config.toml
norm = "layernorm"
residual_init = "zero_last"
merge_dims = false
ema_decay = 0.995
warmup_steps = 420
adamw_weight_decay_other_params = 0.05
Rows from block 3 of a small image deblurring model, named by matrix and row number. Rows with one number belong to one channel. Each number is 200 + 20 x the weight over its row's rms, rounded and kept within 0 to 999. All counts start at 0.
After each channel's rows are labels from the 100 images, of 14976, where the channel reaches its highest value: "peak on" is the class under the peak. Only what is clearly more common there than usual is listed. The data: drawn branching plants. In brackets: how many of the 100.
# convs0: first 3x3 conv (model.mid.1.convs.0.weight, 384x384x3x3, each kernel summed), inputs 0-191
# convs1: second 3x3 conv (model.mid.1.convs.1.weight, 384x384x3x3, transposed, each kernel summed), outputs 0-191

convs0.269,233,176,157,182,202,202,199,209,198,181,197,207,199,208,209,206,227,163,204,202,219,179,185,201,188,198,199,183,219,176,185,195,191,198,173,219,197,221,204,214,210,188,211,209,221,193,180,232,192,184,199,188,196,228,190,224,202,204,165,193,227,207,216,197,208,185,240,203,168,199,203,198,172,254,221,205,198,221,209,221,195,212,172,177,193,155,183,195,198,194,190,169,229,184,189,181,190,232,200,221,201,205,228,185,201,197,232,194,187,214,192,192,168,221,195,205,181,214,201,205,213,182,185,217,249,180,184,223,217,191,202,223,210,218,205,198,205,202,217,214,156,213,199,208,221,191,198,196,182,174,192,239,186,212,164,224,189,212,215,201,193,222,190,221,172,199,192,216,196,217,191,176,180,210,178,211,177,178,219,234,165,184,197,198,219,182,191,205,200,198,191,163
convs1.269,190,168,216,208,204,191,206,192,188,221,196,192,206,199,202,162,185,216,197,187,207,235,214,211,165,202,208,192,228,164,195,230,210,203,186,182,197,188,197,183,196,206,184,162,191,208,231,176,197,213,194,200,196,176,218,210,205,194,202,217,191,199,204,149,201,211,179,202,206,191,198,215,193,226,172,173,192,191,169,153,238,213,181,176,246,200,188,189,222,202,202,196,178,213,162,181,198,205,203,221,171,205,250,206,232,187,204,172,214,213,184,213,218,221,208,223,247,169,169,200,193,201,203,170,187,186,214,219,191,184,184,165,189,198,177,221,206,195,207,231,242,192,215,188,201,188,203,176,230,193,191,195,214,158,217,188,206,162,157,181,211,186,219,186,228,191,200,187,191,222,213,215,208,179,199,198,227,209,205,202,170,190,180,239,214,185,217,178,215,185,199,188
peak on: sky (93)

convs0.200,197,178,154,177,171,191,208,202,217,227,218,184,209,162,178,228,194,204,199,206,164,222,213,197,197,216,193,195,172,209,217,201,213,183,198,187,203,189,195,185,215,170,184,266,210,227,185,193,232,207,221,221,210,180,192,186,184,210,202,215,208,192,193,195,209,225,157,176,233,191,178,208,230,177,218,170,248,203,201,187,217,208,196,173,198,172,210,208,237,158,201,200,217,209,181,216,209,231,179,204,199,206,220,197,199,203,185,192,188,238,192,227,221,201,213,176,185,196,218,206,213,198,192,180,210,155,196,195,210,190,187,229,211,203,218,178,197,207,211,198,179,222,170,189,207,192,180,195,207,191,196,165,179,178,200,167,204,189,189,180,196,232,220,216,186,222,210,188,200,226,210,205,174,186,179,220,220,206,247,233,219,185,236,204,228,180,177,245,219,225,211,159
convs1.200,176,243,210,226,215,190,186,205,190,186,190,219,191,237,219,222,201,190,185,218,196,214,207,219,182,182,206,220,216,207,192,204,177,178,169,194,181,166,223,222,186,201,218,150,191,204,200,217,180,194,204,205,197,206,185,180,206,171,182,198,215,168,188,190,213,201,215,187,184,226,217,179,197,226,181,230,152,206,211,154,226,182,205,208,205,230,200,217,194,181,191,205,176,223,215,218,189,213,214,179,202,197,187,212,217,208,177,188,217,191,205,200,208,223,209,189,221,204,184,205,180,235,185,232,213,201,175,218,195,213,213,216,229,177,190,170,190,206,197,153,196,207,205,232,208,207,193,208,222,185,216,215,202,213,214,206,176,197,178,214,199,190,227,199,233,204,216,182,212,193,200,178,186,223,197,184,184,217,155,175,171,226,156,209,225,176,163,190,203,211,219,207
peak on: sky (97)

convs0.127,214,223,192,174,208,194,246,198,216,215,197,216,176,187,198,198,239,204,218,217,211,225,206,217,215,211,179,186,230,205,188,229,194,194,209,184,199,171,186,196,221,184,216,153,163,195,226,219,208,218,198,151,194,177,202,172,204,220,221,197,176,195,191,204,194,189,216,242,227,199,202,173,232,189,201,195,187,159,201,198,187,239,201,169,250,203,193,218,210,210,192,213,195,204,196,173,206,242,179,220,202,172,177,222,201,188,186,182,205,195,190,181,232,235,201,187,197,217,219,206,187,173,201,181,200,205,189,190,172,189,221,182,220,223,164,194,216,199,197,198,224,188,209,192,229,236,202,212,176,231,210,174,224,227,190,176,180,198,167,177,217,216,207,188,217,199,238,175,191,202,216,207,185,177,204,191,210,204,189,149,190,182,202,206,197,222,163,248,216,172,217,221
convs1.127,213,201,209,207,203,175,219,189,212,213,189,205,214,213,240,207,190,217,197,207,235,171,186,181,234,193,216,220,179,174,237,215,198,192,189,201,253,204,198,169,198,194,199,199,206,154,153,234,199,193,185,202,164,189,232,197,197,190,168,205,203,203,219,192,198,225,209,195,203,163,211,198,198,192,145,200,208,203,163,175,190,189,223,203,203,192,175,226,178,205,211,180,158,197,183,209,205,203,242,208,189,173,178,185,197,208,203,197,207,208,194,215,181,225,210,223,195,164,154,210,164,178,210,186,148,207,222,222,210,221,227,198,183,201,183,247,209,237,200,196,184,206,224,181,197,178,196,192,181,186,209,185,208,225,187,179,196,203,228,193,198,176,191,214,220,170,201,201,189,157,186,187,176,156,189,234,237,208,194,169,209,199,189,217,211,179,202,184,184,240,165,201
peak on: sky (96)

convs0.165,176,203,197,211,181,191,197,200,193,200,185,200,177,196,208,239,198,193,197,188,165,169,210,200,202,197,206,229,199,233,205,203,177,174,230,177,230,155,216,190,188,192,214,192,206,223,198,204,182,166,185,207,239,198,237,182,203,225,247,226,201,207,195,165,190,191,171,210,187,242,187,235,177,166,196,216,183,206,223,228,196,233,187,199,224,229,204,189,184,186,214,196,210,200,189,187,165,182,192,165,183,205,185,199,205,199,156,230,161,195,203,183,190,171,194,206,194,198,152,211,200,225,195,184,198,139,198,173,221,188,233,193,164,213,194,170,209,202,192,193,227,148,182,193,168,161,200,179,179,192,180,199,197,179,204,204,194,223,218,195,187,148,231,188,201,186,182,180,229,197,205,246,190,184,175,203,202,204,205,193,189,211,192,229,198,203,210,154,234,229,199,198
convs1.165,206,204,172,209,234,189,189,200,211,198,178,200,220,184,189,141,167,202,244,182,208,222,214,192,175,212,196,184,192,209,231,195,213,200,188,210,171,203,194,165,188,200,207,219,164,187,221,219,221,219,207,190,201,180,190,215,203,225,202,205,210,208,221,219,199,214,188,207,183,220,189,165,235,197,240,195,189,186,200,197,209,200,244,183,166,188,187,227,205,216,202,218,170,193,191,207,219,205,180,174,200,206,233,196,210,220,228,205,203,204,196,195,225,204,216,195,233,206,224,194,192,210,232,227,188,238,220,206,157,219,190,207,196,165,187,210,213,187,220,164,144,213,192,214,225,215,208,211,235,215,207,186,205,194,189,184,197,153,213,189,201,216,192,234,191,205,215,201,171,240,216,176,228,230,204,222,199,209,182,197,217,200,204,198,203,190,204,232,172,196,216,189
peak on: foliage (40)

convs0.279,186,230,118,145,226,185,184,173,195,157,187,204,200,199,193,210,243,194,217,178,204,208,231,200,192,202,168,216,197,198,206,212,217,200,234,214,204,219,217,219,198,212,203,214,188,208,215,191,198,206,202,218,207,203,215,217,213,216,178,198,178,215,186,200,209,178,209,167,217,174,175,216,205,198,226,202,225,198,203,213,235,200,210,192,214,217,232,185,184,193,224,203,232,191,224,190,219,181,202,215,186,223,201,208,212,196,208,199,216,217,161,200,223,244,212,195,226,196,203,204,207,207,186,216,234,212,206,164,187,201,182,172,220,197,218,201,232,216,183,157,188,180,184,228,201,200,193,168,227,190,203,188,221,213,205,188,200,225,187,200,194,213,200,179,200,185,207,180,196,221,208,206,204,188,217,193,213,194,187,185,164,215,203,173,171,223,222,213,229,209,205,200
convs1.279,224,202,195,233,226,174,196,218,207,182,213,224,239,197,199,236,199,183,188,231,178,219,184,229,198,197,204,225,175,161,173,192,207,211,232,233,175,161,214,202,219,180,197,193,213,197,210,194,202,224,218,225,200,201,184,197,194,205,167,243,181,208,173,155,200,216,197,220,188,214,207,154,217,194,209,199,186,186,175,198,189,215,242,229,202,190,220,188,219,213,178,194,194,203,207,227,161,200,220,201,212,194,213,207,199,197,201,193,211,184,211,189,195,236,235,196,223,225,156,209,229,179,204,170,175,189,212,220,190,215,195,216,221,202,205,187,204,184,201,181,201,181,234,220,199,189,175,221,243,197,234,175,195,203,201,169,175,171,175,212,184,183,203,177,221,204,215,159,176,218,202,174,206,172,196,187,209,181,220,195,222,214,212,208,215,220,200,191,202,195,188,198
peak on: sky (100)

convs0.340,224,193,176,206,180,180,225,194,193,221,204,207,149,166,197,183,173,227,199,191,220,222,187,195,217,182,207,225,175,192,213,189,171,214,226,188,213,191,199,199,173,188,199,210,212,205,214,188,161,204,199,230,200,199,210,199,203,170,185,242,223,184,159,205,201,214,164,171,203,193,191,96,211,237,188,202,189,183,204,179,216,204,193,182,228,228,143,197,211,223,231,191,207,243,206,169,207,224,204,214,218,185,222,217,201,212,187,199,213,180,213,183,193,226,194,186,187,189,208,176,202,207,197,211,199,211,191,170,189,184,245,200,202,219,236,196,191,189,166,220,212,208,207,195,177,232,193,205,200,203,207,204,196,188,187,197,193,194,197,189,204,202,203,186,179,180,215,217,199,200,211,195,205,190,177,212,196,160,188,195,179,197,164,207,159,157,158,227,195,190,183,208
convs1.340,191,179,193,202,216,230,187,189,180,155,210,201,205,224,204,200,205,181,192,175,227,222,210,190,198,211,185,185,217,241,209,250,202,180,206,215,172,171,204,220,226,174,209,193,185,171,188,188,221,228,184,175,197,214,221,172,181,212,193,213,202,208,202,184,196,204,163,191,205,209,206,191,186,224,204,207,188,199,183,206,174,204,212,204,195,187,227,231,174,225,198,169,212,209,170,199,191,191,222,208,171,209,202,221,238,181,206,193,182,217,232,186,182,210,175,165,214,200,178,207,179,222,225,186,154,195,204,184,201,207,195,217,225,190,180,173,221,182,164,208,198,169,202,233,212,246,203,229,195,213,183,213,208,224,204,184,187,207,185,211,190,198,223,218,211,202,219,201,186,201,229,183,218,247,207,215,207,192,208,220,225,182,212,213,185,198,219,206,221,197,203,184
peak on: sky (96)

convs0.257,196,187,168,200,197,205,183,216,222,210,191,187,200,207,216,233,222,215,196,190,220,144,180,195,176,207,202,255,216,221,216,181,211,196,201,207,190,190,209,222,210,222,202,222,221,206,191,208,195,185,191,221,191,186,250,171,194,217,182,204,202,203,234,192,230,183,217,222,231,172,181,170,190,209,238,191,219,183,186,233,166,182,226,177,221,181,204,199,205,196,188,195,217,176,182,192,198,194,216,196,212,197,233,240,205,199,211,200,204,235,217,220,185,199,207,174,194,180,226,189,188,235,159,196,239,176,225,198,194,193,199,195,146,133,176,218,213,202,206,229,153,201,195,250,240,206,203,211,206,197,201,211,218,217,215,186,212,223,178,198,198,194,142,199,194,210,189,185,205,216,206,210,188,215,214,199,197,182,204,218,209,179,183,185,225,199,124,219,232,214,213,218
convs1.257,184,176,198,175,176,212,178,202,179,188,199,194,212,195,205,174,195,217,164,190,201,193,198,223,228,196,206,160,197,184,200,201,192,203,188,193,225,181,191,187,228,171,210,231,176,179,205,202,222,199,159,164,193,203,128,232,229,198,200,188,243,238,219,161,164,168,202,189,226,218,237,223,249,216,154,220,201,197,182,182,227,170,200,237,191,205,175,205,198,197,231,195,200,207,189,172,213,195,203,172,199,223,154,183,192,201,177,205,190,205,206,193,213,210,202,227,212,214,181,222,196,189,197,191,188,200,170,182,185,235,179,198,188,222,221,210,193,169,213,216,215,163,210,151,185,194,166,218,210,208,194,197,171,214,196,208,205,174,192,207,235,186,193,215,230,176,276,210,211,227,199,192,225,160,208,207,179,188,210,187,188,222,210,187,200,205,217,170,200,197,236,186
peak on: foliage (37)

convs0.58,188,212,196,216,191,199,212,163,195,206,177,167,166,228,206,188,232,215,209,211,213,174,209,186,173,213,182,196,173,217,200,177,219,185,208,202,190,151,218,232,182,228,220,223,238,166,184,208,230,202,202,179,208,190,213,247,203,197,201,202,168,182,211,203,199,187,214,188,171,174,151,196,189,198,237,212,199,201,191,203,218,228,185,209,197,173,212,189,200,196,181,202,215,212,193,189,223,161,198,214,209,205,183,174,205,197,190,226,198,200,181,161,219,231,189,219,232,194,233,202,148,201,173,191,218,225,203,195,238,203,203,192,203,237,194,209,194,202,185,190,185,203,213,191,235,157,208,203,206,191,192,230,208,192,220,199,202,169,186,199,200,203,201,192,185,180,198,220,196,193,232,215,197,200,206,203,186,190,187,242,207,217,167,165,213,206,225,207,209,180,207,135
convs1.58,192,195,176,187,182,182,219,204,166,201,205,209,222,197,209,170,182,202,179,201,174,236,198,228,200,168,211,203,209,190,175,214,174,188,202,192,217,203,194,207,193,165,181,198,185,230,183,169,188,211,191,232,206,178,213,163,227,190,242,190,214,198,176,188,211,173,190,197,202,196,222,229,181,212,151,218,206,191,197,189,195,179,185,202,195,201,235,178,221,228,217,225,199,172,181,217,197,210,203,202,179,216,168,199,224,211,235,190,199,180,191,179,224,188,202,192,199,228,180,226,227,226,207,183,176,196,193,200,178,207,193,195,194,204,216,174,213,203,193,189,190,186,230,224,224,205,182,187,208,208,215,195,206,197,209,220,220,169,210,207,241,179,208,182,228,166,233,187,178,204,188,164,216,223,196,228,184,234,218,194,186,173,213,220,212,213,182,180,180,229,209,199
peak on: sky (96)

convs0.161,183,184,209,190,229,137,192,190,194,207,191,197,192,223,184,226,204,206,183,211,191,175,195,192,176,211,217,187,217,199,179,178,230,175,171,215,236,200,235,197,188,204,222,194,196,203,207,238,195,220,198,202,205,230,197,198,194,194,215,216,199,202,197,227,245,200,178,173,184,191,220,169,179,195,152,186,169,183,181,198,196,198,226,189,202,182,186,196,216,218,211,188,196,187,158,210,201,211,212,176,185,228,239,194,222,160,189,212,195,194,207,171,178,182,184,170,204,210,184,205,226,219,169,173,228,212,171,193,228,201,189,221,198,177,211,249,202,180,203,191,181,191,196,218,148,184,210,194,169,186,183,179,207,190,202,237,195,215,194,201,185,196,183,212,200,220,168,201,177,174,202,200,202,196,212,214,216,204,188,237,187,214,207,221,217,184,144,203,266,213,227,207
convs1.161,214,180,178,209,162,233,200,204,204,198,223,196,202,224,213,204,202,192,182,213,214,219,205,188,183,217,204,226,193,230,185,247,193,227,205,171,181,175,198,223,224,174,203,211,192,205,234,177,227,205,229,189,175,178,164,225,207,203,188,188,214,184,221,208,177,199,204,198,193,213,165,209,213,195,232,218,196,216,213,222,212,201,210,203,192,191,235,211,183,205,168,174,216,196,231,219,186,186,185,215,234,214,200,202,206,204,206,229,176,201,199,221,177,179,194,217,186,216,209,184,183,178,211,237,201,158,206,206,200,219,199,209,202,192,171,156,173,227,187,201,213,188,231,158,197,223,184,204,193,202,195,247,172,206,208,175,212,214,207,219,188,216,224,166,188,167,231,185,203,209,194,179,160,191,213,172,222,220,231,189,216,203,206,196,168,225,227,237,202,194,188,210
peak on: foliage (48)

convs0.1,178,194,171,232,207,179,233,198,215,195,196,185,183,209,227,210,192,243,233,170,191,213,213,230,201,208,218,194,200,223,195,200,205,212,169,197,199,186,195,205,210,172,175,188,191,186,193,204,216,191,216,197,161,226,195,191,232,228,183,179,211,203,164,181,188,206,207,164,216,195,210,195,235,198,201,184,190,191,211,161,186,216,210,192,206,210,182,231,241,173,162,202,205,191,216,216,242,171,178,229,188,234,185,182,219,198,201,199,199,197,174,258,167,195,195,224,174,207,180,223,200,226,190,215,197,213,184,202,212,196,218,195,206,203,190,186,190,186,174,198,213,234,191,194,214,180,185,216,191,217,214,180,212,177,225,218,212,194,185,177,246,165,201,203,179,202,194,179,197,208,227,227,237,226,188,185,179,167,190,204,198,209,197,226,230,213,169,192,201,182,197,203
convs1.1,214,198,221,167,172,225,159,220,185,188,180,187,217,202,172,200,199,195,195,211,194,189,193,226,180,211,183,210,200,191,215,215,236,192,188,213,210,205,217,188,198,238,209,197,217,164,239,234,203,212,193,229,215,190,189,198,192,196,221,205,173,212,203,227,214,234,182,213,195,226,221,215,217,214,174,206,209,212,200,193,190,195,192,210,193,226,216,192,212,164,173,198,189,202,184,171,195,217,203,228,178,214,236,202,206,220,187,167,215,203,230,205,199,239,222,178,230,213,201,195,205,200,197,178,177,164,200,224,189,228,183,225,159,200,200,227,200,223,229,221,190,200,204,196,195,178,176,170,212,191,186,219,197,225,167,209,190,180,219,178,195,186,187,227,205,198,223,172,227,163,209,196,204,248,196,199,210,224,180,234,233,206,189,182,213,225,254,221,183,206,232,183
peak on: wood (46)

convs0.346,191,187,229,218,199,213,210,191,199,187,190,229,192,247,210,227,185,230,192,194,221,199,268,189,188,195,213,212,167,218,189,230,195,218,223,201,210,179,194,205,211,198,213,209,191,206,170,163,211,198,175,160,216,206,189,214,197,228,216,221,203,227,181,183,204,165,205,224,212,251,204,185,205,217,166,192,180,216,218,186,203,159,209,204,182,209,187,205,180,163,208,229,201,185,231,183,207,193,201,204,225,220,213,196,189,200,217,207,160,203,208,218,202,228,165,211,216,208,209,202,207,162,233,211,211,189,212,177,237,189,208,219,176,206,193,168,213,227,221,169,227,223,199,189,232,213,198,200,181,189,167,214,214,209,223,178,205,211,184,198,171,227,193,221,185,165,191,209,159,216,203,198,205,203,201,235,190,204,180,214,207,181,166,194,202,239,204,207,204,155,200,179
convs1.346,218,201,174,200,199,188,200,195,227,201,237,193,142,203,203,201,183,178,201,177,223,214,163,221,213,190,175,176,202,195,174,180,180,185,174,187,223,216,216,202,226,188,183,204,191,190,156,191,230,211,198,166,155,229,203,184,173,233,174,187,220,219,187,219,191,223,204,172,187,199,207,215,197,186,232,206,204,195,173,225,214,166,211,210,214,174,193,203,187,229,205,180,190,201,188,198,215,208,166,215,196,171,163,177,180,207,214,192,207,182,197,176,214,192,213,220,185,183,184,193,213,234,172,181,198,206,186,236,184,243,211,179,218,216,192,170,175,182,189,209,224,225,191,176,182,180,174,186,208,222,192,219,191,197,202,163,171,208,192,187,198,198,220,191,193,159,191,221,194,177,218,230,221,206,196,175,200,201,228,166,194,136,208,205,173,200,185,186,197,207,221,200
peak on: wood (47)

convs0.159,168,223,195,211,184,212,212,198,180,219,208,192,191,162,177,221,197,189,222,185,168,213,185,226,227,199,202,215,211,144,185,180,211,210,201,206,184,200,213,197,184,179,205,182,212,206,189,191,170,190,186,219,199,174,221,206,165,187,156,183,174,196,207,192,223,208,166,216,164,230,220,236,240,195,228,196,187,209,222,221,206,194,232,217,178,217,200,166,226,172,198,223,203,227,215,187,223,178,142,212,196,189,195,197,182,202,183,202,194,236,184,245,205,181,201,255,210,199,209,182,206,211,198,173,200,194,217,181,207,194,195,193,198,216,182,191,192,180,191,196,227,198,186,214,209,245,168,201,207,204,169,207,185,204,203,234,207,205,218,201,190,223,225,162,209,159,190,195,181,185,185,196,198,186,213,190,206,194,196,166,194,199,200,256,174,197,202,157,220,160,206,214
convs1.159,209,166,151,188,213,201,200,194,196,206,179,193,169,166,191,216,197,186,206,235,195,197,219,196,156,229,210,172,160,212,224,213,192,181,178,216,210,181,195,208,220,213,206,219,251,205,201,239,220,185,232,209,211,204,172,204,230,213,203,202,204,201,190,234,198,184,176,160,215,176,164,173,175,195,198,183,190,195,159,219,206,207,193,132,201,200,204,225,224,220,155,189,211,179,191,209,199,254,228,187,195,208,220,184,187,217,219,195,221,206,216,187,181,197,216,182,191,211,196,216,206,213,221,230,198,228,169,182,208,186,202,216,188,195,152,187,157,207,191,216,190,241,166,202,210,228,193,195,208,207,225,221,205,197,226,179,194,232,184,194,201,198,196,196,217,195,214,185,221,210,182,209,228,203,188,214,187,231,185,225,211,235,183,188,231,224,211,223,189,227,200,209
peak on: foliage (44)